Weights of a small image embedding model: depths [3, 3, 8, 3].
Rows from block 10, named by matrix and row number. Rows with one number belong to one channel. Each number is 500 + 40 x the weight over its row's rms, rounded and kept within 0 to 999. All counts start at 0. Numbers have three digits each. After the name is the row's rms in percent of the matrix's.
# convs0: expand pointwise conv (model.blocks.10.convs.0.weight, 640x160x1x1), inputs 0-79
# convs1: depthwise 3x3 conv (model.blocks.10.convs.1.weight, 640x1x3x3, trained with AdamW), a 3x3 kernel
# convs2: project pointwise conv (model.blocks.10.convs.2.weight, 160x640x1x1, transposed), outputs 0-79
convs0.504 091:500500500557481525421479500500532501500500460558500518617418500500515500504508536504500542500500500529500500465500542500555522506500544441463531547430559475414500500450500438500447571436500500500519449463500484500500441500500500549551514473
convs1.504 096:514438485440474459498484437
convs2.504 100:444577488514481500494504498541500500509500493500609501500514500472499500577500568521473500527468486512572475505500500525521504475418547500527519462548500420500500415571500500500584500503571422403609444466460473495486402605489500483500500470
convs0.505 094:493490524413455495533482500632461457526483516451500357512458583551544414532419428500495445445500527476514510450538496500500500499548526609554500536504509500500516505552472554491500479508453485501500533500525484485502580503441583476443533500
convs1.505 073:501549571452537527490544478
convs2.505 101:500456545489404483500543449619500439388500516548468532491434467551500537500550483525470565519500453407500570495502443530562514538500553453431507500500467539587534500541436500500428500491500500500510500504516518503455443440500413489500486500
convs0.506 100:487511569494463581553451419557458500500523500501570512502500566415554512521422457500517515535503538500503500471583500411500516532526465491489487514614500544500493477514493472540500500431473517533465500481528556486567581490534520469552500470
convs1.506 083:491544521515533554546567534
convs2.506 103:500569484508500542446474472419489430500509483521513470457500500551504500547474465431500545526541473510482510558409500603500532504495428550500554549408559469463500490500511500499500492481494500465599481474522500585505421571569474500513532500
convs0.507 096:500471436465500532464500518514534542500524500464477571500452500500481500516488494508500500500473500517616423373471500430509500500553500500418500500532456500500527630500463547566506500537498530500500500500500502500509485500448481527555524498
convs1.507 128:481525475443451497566522451
convs2.507 128:500500529519500584476444500544441500500464502470482500409475561515467561500426424579479509501500500500479538439426442500478434574526559491500495500500538500494470500462559467500500500432488481500500500611567511491500503480500389495534565459
convs0.508 093:436521506431500500500500500462451560484483504568444500531483547618500500526493500500500465490500500452559500505431500426552500434500500462474543490530493468564453444500518500500483498500570479497553549509500471490482500480460527499588500499
convs1.508 118:487468438430447537510499483
convs2.508 086:500407452526500470519503456445573433500571500607500418408450500500500549477584500500500419500462549496500504500529500500500500511438520414500501478400528432500527509500546544455500500490524500500500500493523532470500500510563444500461536511
convs0.509 109:448500480529557489492454500426401454500438508568502457555491500529526485486490500562565500477500477476500563516500500588518439500423481487490442500502432532500500492452491500470500572500420482513500617477438481564490522481509500500402492467
convs1.509 165:454447455502523520546550544
convs2.509 153:500549568361499554465460456512505436507490478549540521592451529419492500469500490500500463466417467443538500500572514533500439500478500496500520500579459617477527500526500500500518478476456500522439507518532422500482528582477564552500470572
convs0.510 092:494594500493500472416515508482530516500471500486445483504500451476500467593500500500432502534500536544443500450379339500500466443449443487543500500528500500500500448500532500538556426408540587500430492521500500484475497495470550500537500587
convs1.510 095:548496508579477533547465473
convs2.510 111:500537498469500499577500476493500540500522500418542498432426566500508500398500500495514553437492500500500450461534529425559485533423461500555525483435554461523439500491500451529515458541395500635500500471500574500500541510465442500533500479
convs0.511 096:500451466509401500438502500500500493455433536554451472501500500521429566500500492553494511500500500523462500514571500500458669500524583523500477454500486589512467521500588500500500479500512500500535469498500511557593476489500452492420536500
convs1.511 099:490496504429523509436489567
convs2.511 084:507500500551462501500500474576491455500575533428473464546500459474493489451560512551518479500515463530578584500500504476518500500523450531441515576500589500548500475430484530500476488500463574466478500559516500483497516475439500562490500500
convs0.512 104:489494386461500471500451435488500435500500432427500500497513500500500493500479500500500508500500491500549500533500521500544545502570493525501480532449502500481500484500558500500442474497463500509503506488528500536453422503476569597439500498
convs1.512 083:522500437501531467578509457
convs2.512 102:500500500534487506582547561463559500540558472541500514537500603500500524570512500456500500530500500500553520505462560446511500443522500414552500500475506453532433500567506557522500460493500528567479500500423474500436500466419457586517519473
convs0.513 098:435500500549442521500546517516500526500424475537473507500500500516534538500500500504500500500524500484503530527574500462467500479500544516465489479466378589555502523573449500500524545500500505485442489380483527500500586500546471522500585500
convs1.513 076:491546504449497570478441525
convs2.513 091:486500443570465511500439492476500519500422503500500450511500500543556494500544484459500526504576500525545500423509600447417461469500486500553570564500477500502465535492500435500447461497483461500423506487500467557500471500533556510569556482
convs0.514 104:387500474450477497500542500501500569482500474448482501479494493489415521450532496517412536525500554510500500503508500500509419510606455500452503515500510503550499467515605484507498500577500543563454489500500399508523450534413540482500492500
convs1.514 110:565560491518503519538434506
convs2.514 118:563440481574575500512404505500574421515458548500481519550500517447500500450603500500500550500531506500500500500500453500470498413436507448500562500483441500444496441500429569500477500500500474548536565526461496509500471514513500535465500530
convs0.515 093:578500574500500486500468500539588490500500500432489500480500418450495541500500500500551472490553500500552409558528525565525545545423500500458455522500512549510488480500616500516500515480500414500545462558611501430500474547563529427500479483
convs1.515 067:440565474458485484490443516
convs2.515 071:500426538500423496500500460447470482428477541413485518523477541500525501530500520489500478581498481483566560558555492496500500534500500453529579566500454560500473500500417485528500567500500520487486500500500492500527473539501561500500500551
convs0.516 103:536473534500512500523560500481367474532500467483523500500566500444535500544515578517402500534500507500479560500494378500484554523534500451478483469409500493460527485500515500500545532500468557476500500566466491497500563465412500391508506476
convs1.516 109:524523580491533556478485543
convs2.516 121:500500500502502500500500500539500453554491500489473548371465500452382439500461500500490479500480541445469500496500500496500500463436551481447495485500500513500510475463500575494548539500557418500500491438441485522435502500548500501500436386
convs0.517 100:516500500576548500406570568500530500537500466500500502500465490488500572500500366500480431469500501573440512500500465477487469492587500500500462500475487500507500540455470517451447603477568479419504445503564474576500384500500453535500500473
convs1.517 093:545552527548533560490526533
convs2.517 123:571558500482464462523500463568496500500453502499462500524502465464447536500492506414552562459515516453500485548479500513535517478500488500550500500444511576500424492500590497500560551500564546503464500563492571500500477496500406521560584562
convs0.518 098:500500472476523442437529575561500387500500494572465523500500445527528554507541500500518510500546510500483554500531519492510455500431500482536500500418520586500557500502497479553469496500500580516590444517455412619495459500500600408500503524
convs1.518 084:521548525548522531557546543
convs2.518 109:500500515568455496542449498456534540500558522500453547511500472559500500470444505514557489475409500476456517506500559500420545481584521534500496466500563466500531457472519522480483564439485446500500500500500551492500487385470500500500532485
convs0.519 090:476574500525531500507422531500467539500450456500500500487500489468514512500385500595500491455500478505500561453416500500500473473500500500489530547412533500500500442534468432543495500500584530479479505500484582500517432367483500463438492433
convs1.519 087:472465416472457524482512541
convs2.519 093:573464536500621500500500485500612500501480500539448500508479573537528500606503486500524500589488500545500526500451557500432500538519500455571552500468568500500500500535608499450500566533536500500566445560500500500486443500537509500500500435
convs0.520 106:445566527581531411520500464526483523492561519494500526513556500502500485452501515552449509465474474500500517444500500500548500459445443392463533476488496489500500490540540552500548543401533500425494502559500491500557434541500478508500500500
convs1.520 124:522523529538524518477425437
convs2.520 107:500560500534570531500527495508500489500434500500500521500475500531527482538492565500556536537446459463545550453572446464514532576465500462443519500456500456500500531374500422528534502496511479531559500472562475489500500500448430445448541451
convs0.521 091:500500483518500501598461430558542460510500553480500500500433500456484485500450500479500557500463500459481500505417500539505568547451541513500500564409500471569505500500528450500500500536500454500496511575484602621500465490566559500571500518
convs1.521 125:513490566526510569561512520
convs2.521 114:526565500487500465523545442497567546458472500488478565501500500479495466391363448579457500476546515491500532520500501424487487348524500500500500452500419474562510533570453537526545459500458457447562500416500500451500449454494397437464497500
convs0.522 102:500509523500537539504446514512569500496505565540474500450500431413426511500500500500463513562604500500455575428500465549588500500531467500500548419435552531482477500500524524500500556535500549500560472500500527488500473488500562529448540500
convs1.522 094:485603509504476477510498453
convs2.522 098:486528540572500533494440517556500535448491500469451511479482500499464563528475500480534471516501526515500560469461500515429569454500590530463552542500447500500444475435563511441543455423476427500499581521496500563500500500423477500500500492
convs0.523 103:500452536500500460500592507500421596498459500500462566480534425477500500500497486464525523466500500520500500500500528464480500500500500519463489500509407520504503442526456564449557513420564543500556500526500504558500468500538542500538500500
convs1.523 119:464441439496527539538517543
convs2.523 108:445561500438500500500472500413483498549542500500500500549405486530500495500502500500539470500500500542459544500500500575562500500533517496522500442465500543546500571450458500564500486513500446500500500466382453562500500524552500545584399588
convs0.524 094:537511500500471500508511500502462531492486549502500500490559580491500405551482575529500521544511429468500470443575523456578500479552500500463500452548477500590500500499500500578490518474533534627557500500500475500479449500446573455612504579
convs1.524 092:450448448508520506475443454
convs2.524 083:508520500518507522500521500527427518500558500500467542500475520507500566500542513495501468456500523427553500500437478500450500500554535502500533420550484507383424483500500492500500562522500432449500442451484531500465500500485531492500491500
convs0.525 094:545592500514500512475529500488426506500475543500461488500407500465531538427500502491514593495629555514500582479500471476500532504466524466527536571470531482539552497466500475475415500500482500529500387500500500500500481500514460427470444500
convs1.525 099:470418466473510438500521523
convs2.525 088:527448500548500500500561452473578412500500513487586437504569462500500500467492500500528539538576564500484522544556610474576500541522552500590391547500581476475508447497500500500592502525447500500508439500500527464518500438500467472506451496
convs0.526 107:500477536500500500500500486509531566502572559583473527498500444544449579479466500582509464500492500428541500500500500498564561610559525432429502537500443589500503500461535506500500587523500459479563429484472500503465457498510500500535580518
convs1.526 104:497462524546512416541525528
convs2.526 111:500519507500473460489500533471500507508473486526492547500522430500500500546510516458596532546456500468436434500359463468468467510454500448517492490561484472453594500500477528499529526500474536500526515500568469457495451521472478619549405553
convs0.527 098:545585432505500500492470500582416500500500533453500500500535437500546462522496439478474457500441515437552509559438547500525477500500539534521558431450561401500500563500496483500540477500586512492500512522541566500460482500500444500510409506
convs1.527 076:522431484464453492498498427
convs2.527 061:500512552522499601500532416500518490434500500500493475529528500528477520424499494450500454543527500483443500452500519500500403514500489498500505500534500557490483439497526436513529550500500568500519556423429579500536500506564500500500476549
convs0.528 097:524609500557500500503500606484478604424500542500475471539527541502500518478500572500500500488500558482532500519500478347425500500521463500540537501565533483506500500500391500534509500496532500522537496513445500500430454454500500500422559500
convs1.528 099:472565547546465456534476492
convs2.528 103:531479500463417515500467480474501500477546498485536462500500537489500487573541500532460371425461524486547500468517450453502536500552518486533515500455544500434502428500606500573500513472541559500500500597422500500500500460475445418491417533
convs0.529 109:371564489473500464540451558500434481500492439495529567558480487500503535437524513548500466446500526498500501500500436529427500456500485500500483433495459461532499426500500450470478528500541470500409536526450530439523494472500453500523504475
convs1.529 086:513571436500537471448514499
convs2.529 115:500500532470500473450500510435539500500462500500500509474409548459509500500553546503500560555444480435537505615488500500464501474542454434430479515500592538591500509500516503500493500578449504444488463500557520500500500503544500462561500511
convs0.530 092:503500500508500500436590548500500436490456523500512439462461527473500516506465423496494486505494527565565500500454500500554500479485450423506500487485481424458471500545526577500496545500464544500521500507491453497499417500500534573519500597
convs1.530 078:455456448468500481481424482
convs2.530 088:500507474500430525477500500460446449510500582500493510494500500500529471516516535442498531546484442500527530471431500617571555500500500500473530484500542500464450500549459500500500500453514459558458500461386500538500546514500490500523582517
convs0.531 096:563485575500500500390504490500523500430536455559500500500500481500500557513462542485443500500500500563439541457500402500526530580547505500508500451500474513433429463536481491539526500484510481497500500500486500500520446500532500464505501528
convs1.531 080:469519532529551504503573557
convs2.531 106:476500520461460554522441429500486500500504499471414527532528410616481482457485438457500565506471538556500542500462500555488424500500500577477485500497500500514551500437483476475505579531553500585530500500500471458500499461472500500496490500
convs0.532 097:592584539482470500494513485500500475470526528500455500482408500448500500534555567490523414518519500482547502500391461440436527547482555464420502573500500425602530432500415500500444513500500545586500478500412548572500500512488468489500595527
convs1.532 134:489500563475495547478506583
convs2.532 139:555500506525500564517455472553455441482500587475532500474452419500498540442500517506592530543518500470462511480500500373538472515465500552558500469501570500503463500551481499491500510500467500557474568500500431500500504519500466500515516574
convs0.533 095:500557465500479459465537500500466454500500478532500500566491456576561558549530500521544500500573546500505496553491500488507500492533467500491469500443543440500533500565460479500500455453500497569438547500500500593452498578447449500408514472
convs1.533 063:471493555466414519473486525
convs2.533 087:474479500548510445500500500500533500476500434500539436594500500500517494501545465500544543482551512500543574461500500602451499412500524500500560460500557500500533416500448500422485500500425513500447575501469414475507544500530500456503500452
convs0.534 100:522467446487500540499491544497500500524492457464485500434562608513500500508500612495585500428521510500601533393496500496473475441500515427468491550500556433458541500500434500487500500542500466459500427440500500520506533500422500500479500500
convs1.534 068:466476496578524469438478475
convs2.534 102:500569468490500500471500542520527452460547500500437502453494436489500558414476449511500475500500436500455500500427474495500479523500540578412500490500542571474500495500500520522554500530531500411500500549500515500500427500512589500553500500
convs0.535 101:495405474464527500506500488482505500378434499500500476500540542500533541507500571500500471485542473429495596517540450500481554598477489492500500500500500482500420534500459500427500473500495474500561458412503500498500557474500500500454430460
convs1.535 078:483475516581518496482431536
convs2.535 114:500439431500500572460521543525472449506501437564439500490510500525431547553494552500551519528490443500467519471524500463461435450463504500535500539504524500560499500500533543570500481585477468500458567500476530554539500442500488572500466493
convs0.536 106:529539500573500333458548523500585582571587609464530519474549500500527529426540499561535421483516474535475496453458478500500500500500471538500479500474500491500443573500500526457493500557461500556482500506500500495491520457500500501524500500
convs1.536 117:465549543480482464450433497
convs2.536 120:487510490500430456455500509563440500555563547432495539441500481433503440500464500500605457536476474425437500518460500478482500500445500500491523439521528497516477497427567546413484512502516468463475500518519458388466500472468483490533500500
convs0.537 098:493576516552514482500580500500548581568549500500507462500520500483500472515504517431500523500575495502519500500453492504557510443440500506447456526566450524447550539479500494468484479591558500515500505463423452500500489552500500457543542448
convs1.537 095:534503486536515437422467521
convs2.537 115:599500500541561440449480500523561433518504478431500500437566517472565491445521435534500513474500558484462485500568550500550448511451500541500412500349500462554547540500520500500598500477515500533461500500500549500383461500500461553533557500
convs0.538 112:509442452412501455555500500502526484526509550500500542464500478500500488468556463499573530482535437576392511500500537500500544500371557476436489446482500502481512500461500570533564565476492500480533497496537500540594500452500466500431546489
convs1.538 105:460522484433515507451570504
convs2.538 106:582500436500500500500563477500490523474578500500535500500464538488495500500457548498463410524539469500508500500500500509589529406565507500467500519505551500500549520572467388502500500500523487500460470466500510470520500500519489412495454552
convs0.539 110:451474507548477500552489434518500527500500454494500520540416500436510500500516530459582500500522496520500533452606486500486391468560500487497512500500469478500489510500528479500539463382569463431500500500427510447492535500500530469564558510
convs1.539 055:491492546545447503512416508
convs2.539 081:470480426547427524500500476530440585493471500500500519437458500500500500500500455450491500491475500510553500500500436532471437545500500489472523525500500500561431500500537472420500438452414578500500433439509500500495564514453444464533528493
convs0.540 102:500500489500543491475494541588500500433500512500500497513500500486435500500509366456496493539514500526529500519522504500466523500433500502408589529545497467522500500446543483648500500460444474500500538500515428452462507559519539528450458557
convs1.540 105:510484462559486536427482456
convs2.540 116:547500500562496595500553497460477437507447461459480537551545477449551547497500500542500542500500417500500565500544508578488500433500592500471382483552500491500529524504479500505500449430451466486501426500500453556455529520498559500533539511
convs0.541 104:543500511430404500529430517524529575534443453533542383515500548500446500500511500443500582492396500448506500546559452547503520538500504542477463606564468500500512543500456527499475557471592500439500500511500500514448500513521469500500500500
convs1.541 101:481501441539476432524521447
convs2.541 096:431469462570438500537440500517499486500456548500455500500471500480500510459590500429510517449562597500500530496484500500572500384517500517452523489500480522500500425500544507585500448500500492532500500479448513353500500494495487500477500468
convs0.542 106:500524409429500440500526467530457441545469500500572503508500462509523500524484516536576500551500534455536558500574500581500453461500470499441515452478429534512496453539443500432434500455500500429512480562486459547500578500500603522414532552
convs1.542 099:440554561492534539518505532
convs2.542 108:573505511515500519440500387455500541493419500583500486500407461440480427507481460509467512516512438457500500442529500542539555475500489445533563450544500500440500550494425431465536515500455457500417500507487487500500603511498475558464500500
convs0.543 104:500442554516500500569500498430412493541500500516500506500534554500469500518462513516577473500500500461469500500548616500559500500599501577534511516500488458500500500500410434615496500451500500500500500473521459552533511500500500500500492539
convs1.543 095:566473448512518458438485483
convs2.543 091:500581577470494534569500501502500500500500519475524461544500467424607589503399533517487500500500472500547500555483500497454483516500425616471463500500551500427500487500490422470454465544500500503500556493564481500500562522500513524500475521
convs0.544 101:568563516476554500500547500500451490429560523500492525556447475500498481500484482500495475513532422577504573558500520500500500448493500546538510467540500500538494561521531547495500500497491500474501457450549578423473422468494485500506553500
convs1.544 099:545517530568479563505545513
convs2.544 108:478500431500474583468437532556488465579500495499454500560536500512516548527498451522479451500500486500500500500549521544534502423500500492554574507536498453500500440500486500512462435479533400504456500498422528500466500451520570476562544485
convs0.545 102:465500500523515573500478556443491590500520500500432424462458527516495500523512487496500495616500511500462500500465500437500444450500500500521561533520433527443500500503500500585575500500477500574500500500424500448477438500512500521562538517
convs1.545 115:535503476548413523535469506
convs2.545 087:501577500552527500607500521557442486501522571484463417500453600455500500435473566500430500500466544500532526471460520500545448529438569482516523558520412558500565442451536473500500518484500500500503500500516526500437510516500485500500435500
convs0.546 093:450500500552416465500549545451500547589452534520500383500615446490463500491483502504555500500395431500547553475595532549529500563500497503511456517520500500500470599480552500458500433400505500446500507561430500500487517490552583500471556512
convs1.546 075:537539417517479509460453496
convs2.546 092:463500482582425500540545547500500522483500471474411500533507496620500523508500500500442508516445479526500500546500485457500526440499426435500467508527500463477500488500515500501500499427516420500500430493622462496452464613500500580500561500
convs0.547 107:531502495498477532500517521500563500500500558500414500511375500481540548538409598518439509547500500500500428529588447500568565464500472500500573501510510434579500531583500543500421563486500509487498526546440488520521500500477476577500554500
convs1.547 119:561539471441489489445524533
convs2.547 116:526486383500528525451444508500472530488500533518534499547500447424526527400503502495500500539500439569517488525500408499477458537421565406500494500513465482491573480500539500478500500420567458563507506560537488530500416513500527415513467474
convs0.548 088:500577526528500457500520550489487567500512500499481500500500450489526441500500484423491506443499455459500477455500500452455593500501526500513464473505500512500595527500500500448500500530550515500500500535500500500500500500459500507539547502
convs1.548 073:544537511555510548506557547
convs2.548 099:500540500417500515500580500496439522475534485500500598500515504544413485561500500461482432521500507557451488545500538524500490500625517446573500504463534500500461500470434481500528506512398445511481500500452483470465465484472500515592500541
convs0.549 101:500539500465482578508556444500495522503500500512500522559500500439547500515516527460500500409587500613558500533500421486494500446531481503451462490486538540509512540518500528557555429564500500543470500497500500452559540511593430472500511478
convs1.549 161:419464484556523486467465511
convs2.549 106:463512460454441528584480500500484492504500472500433450493536438507500494475516500477502546561497500413484472518500513431598434571444500510500500500532500524503466500522452430483559556553521500500400500466500500536500476494500500418554532500
convs0.550 088:500567515480500527500500541500545450500500500464500489601499500463545478500536599518500571515500529545480434523500500500500563426500496453448500517479500462500500500500500473500500510580504592500500521500480500548442441542500607500500513585
convs1.550 078:432493519450479556470463533
convs2.550 079:500500514497500491516539473500468397500467504488514494500502557601538500504561575516515481454500500519547549500433526500500502392481500416481441471500500554500511515547500525500592533500500500458408518633434500438500500500472500500500515500
convs0.551 105:449548483500500492500490454576445511500539502500484379468499537502500530552563500500540458500500500616497500500500545490501465500550436564417575503500506454500500438500500508575580563511556496480537451429498500522500437463520540500461500500
convs1.551 094:567532512540516470523544440
convs2.551 113:548534575462500457540431468474531500500470557427500497581507500468500500532583497459480626506458459489472500500508475500519410529508500500500500500520500570473516433579547531452500476526500500500500501515528401438422530500500431492570500558
convs0.552 101:476460491493400513618500500431580500500540416492541419500493466496514586452500396510545528550568512500500477560500500500524602547487477510500541555532490436430500529500404459500500531500500481484521500500553504456579450506500500446509426490
convs1.552 088:568533500553485452502466454
convs2.552 093:566566571474500504425492561578540500500483460500559522500439500500421500450499500432465500500492500512524455495503500543503486513459531500479548500510556500449500495451500495500555500432500511601619429524500429500500500574500535500416500492
convs0.553 104:388536500500540487488500543525505485500473534500504487469474500426500528567451506536500500517524500503528500453460494500440500465465555488469535477416476500500477543472500518577557469500535564541500500406500510429433519513509500432506488500
convs1.553 083:558485518498492495594512461
convs2.553 105:566510500500538432500522500452406431457480500443530492500462500467500520500453487593474523488449473460489443493544543496510500471500459500500449483500500500538500543500500500467532500563475475500532522500500471585536500549464421500494554458
convs0.554 097:500507482493509500513500467500500475425500537397524500488534474461569462512407472500425482500497572462588492542501500573489505500457592536490500480462500500500568516517495427415547486500438591500500500500417553531556545550517563484564529527
convs1.554 098:517466484549486434500476428
convs2.554 094:500500500534501507484536530433500540500521500549447440452553564500500500569493478479480500517500460500412486516486531500489510382500472497500474500500578500551527560555532538500500500581463502526445516486474529595482554572500542484524476378
convs0.555 094:501507591494447500446511557500500500500508480464437482442527472408483556509474550480465461500525500570549560469500422500410471494423500464454470560569500521534466468500558502451500507549434509500500500428500539551536622466552482519500500575
convs1.555 124:426492529550483465540546481
convs2.555 113:500461441471500423500500459544536500540500588500499500439461500529500500500451485526500462532500500495491500551500487533474390529542508458537448500500532435500506500500476523461420500500495582554476470528500500475497436532500525465533475512
convs0.556 102:458408530500500533606492535440500500591500456395500486500402500521431500566599519448508516541386446478453516529500485525534492517500500489500445575577555521524500500526512509500500500504471500500445481488500549516500551506526500512500500471
convs1.556 129:500449518537464422530475535
convs2.556 094:463421500474500484555500436542500500500459500572549436509443483494491502403537468503449492500500500533600602512516500496579500500467473411518551500460422508512468500500505500451456560544480556532471519500458500486502458516500500526517472475
convs0.557 097:500584500436469565500497500500500498500455500479463452466494500536527577485619500413437456471414512550470500465500587561472500500447500470500500501568500525510457500537511546428465551568525500500500500529540458500440500493490524500500500624
convs1.557 067:452485459442440494472549506
convs2.557 065:473500450517500500500500500500439500471500568507497580500500500500500500427507500452459500500500500500405648500500500536500548490500588555484492531571436469464514438500484452512493467500436480550500500500500500466460500437486495494431571500
convs0.558 105:507548500402493478500500500570552500511500517500474444460545500499439500484530451456607446494500500571500465420492450586518500502511583500424500430500602469491535500519500501452500428500451531485547433500403449500500500566500500498480394530
convs1.558 072:501533441418468460497515518
convs2.558 078:500500500500469500500532450500500500500511500496531442588473500500499476500564509500560500500476500474380572472502500500467500578466642415500436500500477623500485491492500526500409605418500470544428525500522463444455500546500544537513512508
convs0.559 111:475562458500505500555473471500549500486445492555498618500500500500515512500467449454500523500500490553498500442505494517378460564500483509513415494514496563598500502460514539453500500478500575515479500433442500515514554500575500500500500500
convs1.559 110:454484474504397502499525488
convs2.559 061:424441486474399494500477525500500579500501500589551500500520456429500500500500541496553500523537441500481465628500500500500500500405526500601436461478486524500552469462497585549500487508510518500500440500474500493472408540500563465527485500
convs0.560 096:499542573548513441484497484500464356520517569509500498549524522468527500540506455508413484500540547536556500450500449471538541500438500524500517494540500481461559500550500421474498495499500544500513472484507500500509500500500500543500500470
convs1.560 086:482554509450477489436498562
convs2.560 092:500527446500500577466560500538480529541500505583500500550391500500415500591500500502455482459452500500567521590500583500500477544514500521480432500468488392420500444474446500500522500443565512517500577521500478470474500468591537494500500485
convs0.561 103:465480429500451446500556499537416428500525500433490469449504500500598535596506520479500500500500500442500500554594500492488481500500507501500469548500478505487409539500580557474500444550448456441500518450423452500500564525468479500500500500
convs1.561 093:486480580494467496435543487
convs2.561 089:500500534500500545500493394546497500500500500448501522507457536514500488500500560500493550491514532500380486484466500500505500500557500500508525500476478526506584554466399501485586526573516416481572500562500537460487501585500503512520490623
convs0.562 100:401588489475458500496500426500479409421500497503500500544456500500401500489500500452500500538500500521496539502500393385517448500500448599555502552539453454466469518512470500500415500516490525481519474512526491524500500500500504500500500494
convs1.562 101:484482530420504542514433486
convs2.562 086:547560500417480549534543500534500488519468500559500489533507550430500446492500487572542499487526500486434604475500551524470482511509479441476489506439478532500500551500470554432543532492500500433479479467514500593500500561550530500432500523
convs0.563 092:500468500530528416500485500504549500431425500462500500540500483604532491500439500532428488500500500500507500500536533500500500500522555509493457521500468515551463426470438481533594587435500599574554500500521511589536483548500491441559519545
convs1.563 068:424471469520490464472436492
convs2.563 077:423474503473428494500482500510485500508560533595546500506500500568478498510559500491419500417500450500498484406500493481495512573500558511560450500500459562410407518452524464472500539443449462500535455500484554513488548445506444500446535528
convs0.564 101:500500613498423500409584500482510529500500500522500464499573500541514500508540500416534566500500426555559500538500505500423457486522500539430482411500500461500518510500507500500500566550500500479500480510488531543500450508543444482474500471
convs1.564 086:457500541464507439429477517
convs2.564 078:500507551560500463509531500500477500533500506500500500446500516434500493456599469500467500500500473519433500500501507547499500478450438505416555500550494487500560524511536549619500516475471530487500437434487463424536500500500567470590564453
convs0.565 093:432493534500502500500500500443500505543483467529500500510466547500528466500500500556556470433510500576500538475422461500568487518500539500536443489457519527500500500500439448497498528576548500434437500500497465500613500500491575536414474389
convs1.565 096:488542491525555413491534493
convs2.565 098:500508424431500500480471524505420503512500564436548580465500500526519598450500500574530548525500500438537526438500551500500500517459500449500469499500500567500457434500449500517456500551431500470441487428557510537500556469442478523541500504
convs0.566 089:546569500483445464421500545494525506560444459491500500500500440500531506471413395500492507500543447441500440500487500577500455366483401487430470500500470500506517500502571500470485502508525482403498410500465433500422500500445449424500525485
convs1.566 081:530513561560463543470503544
convs2.566 102:500484555501493489500495443480500521580488495441513490553617515508426470500565544501539498500450487529519538406443535500405505497500522479619461474500550486500523500500500500568500469500493500500458559495417490484430540513557528453500572500
convs0.567 094:563500456500517423500543497439389564476601500463540478612500523441500485505529557500595500460441500504535567500488479469500431500500452527465489414500543474500538500500516423500430417500500524453552539511553571500478506487500500545572437524
convs1.567 086:529502549457420529486464523
convs2.567 089:530503500563484506538488500500417549480505461500524532567500508503501469542526448547500500457500486500548500543482497517438425462567500500601500528519581500498445573520532500579532485432500518445525489500500477392500463500397506500479411500
convs0.568 094:403468539500500437508482500486487573500500590459555536480558486497468513512500493500500500500429412484607533500444550500467500494490500566455500500500479440454525476464500500500452500500487500441579552500500501514368500519456500500521550500
convs1.568 081:517543476503475465488446418
convs2.568 073:558500500500591476526535527500518425465469500500549500463500474545606500557541479446509527365475500500568506491500531568540453427500503537545482513493467500500500546500500500499483489583556514494429485523500500536522500538509550569500500500
convs0.569 092:500509521500472479504528509486473525500461437500622470525500556500554424413470500500433500500529491500500460441532500556507500500464500500478500511511500500488440557472500500497498427500490491500500500603500500495500520500500500552570474504
convs1.569 112:466452469505541469576499540
convs2.569 128:553443499500466431500500451417562517437500500501500537500492537450482537500500515528502479494429447500562490559384442481549511500479496500451539463611500449509538494502418500596500451504441484500500500466468498545518500500498499486447504500
convs0.570 097:471494500500441500509513500500477500438500434474500530434486510525500444500450440415545594464500580513548500500537524500491426437506463454464500500519491536534500532500467400500500548494541500476527470500500500520543500499522454537529497500
convs1.570 107:485466548529451571527501540
convs2.570 097:500485479507500469492500477500445510528458532468508529509485500545468398474500500549500551502491521413500500414500506500500413534500480409526502433500500489500468539452456500500500500544500500458500500536465500513426500564450427409519568441
convs0.571 104:451506506544500500552449469554632500523500518573470584462510500472500562514401487550508416540500517537500423470496500565500495574550500500446455452503502500500503476493504500463500491457429567445442500500526500500500500500513457500500562584
convs1.571 106:532538427567495474524515474
convs2.571 096:500500576505410468515598500500510500485500455500538500500500479450450403527527545500500500497492500500484464537535500367398494435496554473500466541500502529450500528519500517518568576500537497427500467476500508451573495506538589526500445528
convs0.572 102:500500500500529500500486610463489610482518548531502457500578457440500501514468457500500512500500453500444468500500500522500606500472460509448500479447499500550494567500500479440461498549434500500477500537470555500580510450552613500500500465
convs1.572 091:443529552484472472552464458
convs2.572 105:513500416500415446500513578474455500489476465500500460504544500479469525481524489428532530500486564500500448499487500459500411524492506455500615503549568495480582500494458515500500544514604500488485484585500436469500484489511443578500500500
convs0.573 092:509556469498466558473464500586500500500469532511507420500578500570500500440500541524456436500464495528513500500500531500500618521500500500500491596472505626531459477481603464500500520560500500472530486500507478445551626500500500492530506500
convs1.573 061:524471484564494444540494437
convs2.573 095:500418428528484487491437495499500513553513500544432544579499449494500455500500500441479514484435558500414487500513500500500500452500476535549544461529501500454500443519555533521500484493435525537500500566500476430543500500523487566557453501
convs0.574 097:485518530500500543459514483504527500473500465495564593488521500516480422500493479474500500500500500565555581500502457540517486497441557500493511539549567563552497483500500504500500553529541500368500462500473477500467486500495422541480473500
convs1.574 066:492545484461568485506563459
convs2.574 099:479498493525500425500527524565500466547500521521486500426460505500500500500500518575473571458500500500475454500513500440541547500551437428487571436571440545505426500500492500485459443528426500525500483456542520486558505437500582518506500500
convs0.575 100:500571500454481496500510467538450470500482412484514500420500443393500541513531500509452548438553500500557500500555476499466500500500500447457583500471478425507512446567500500480492500500512500500500500499537464500491500500500538500433548500
convs1.575 101:516541523523489455582535464
convs2.575 109:500561404544450487500566500531445500590498473474502497500500500532443456497516500564501500466545533490512534500482489476522464500539532500500495542515476439541465510501486500552442500509485520547500480436583568436577491469488487472432519524
convs0.576 087:478500559450466483442442500525502500480512500520500500560450520473500500500500543573514505500500486500495500503500500442479435509504470506500489500491500526453637500500500529545500500507586557509500500545434436485500500532500500457500510566
convs1.576 110:555527582524487542519524523
convs2.576 113:466456500500455500529501500500420500493432467471555480500500544507500500524564406482581587502477476466500491551510473421596503474442500486500635510500500519571549570542507450470516513525528465547511463500440541500500494500475511486535497458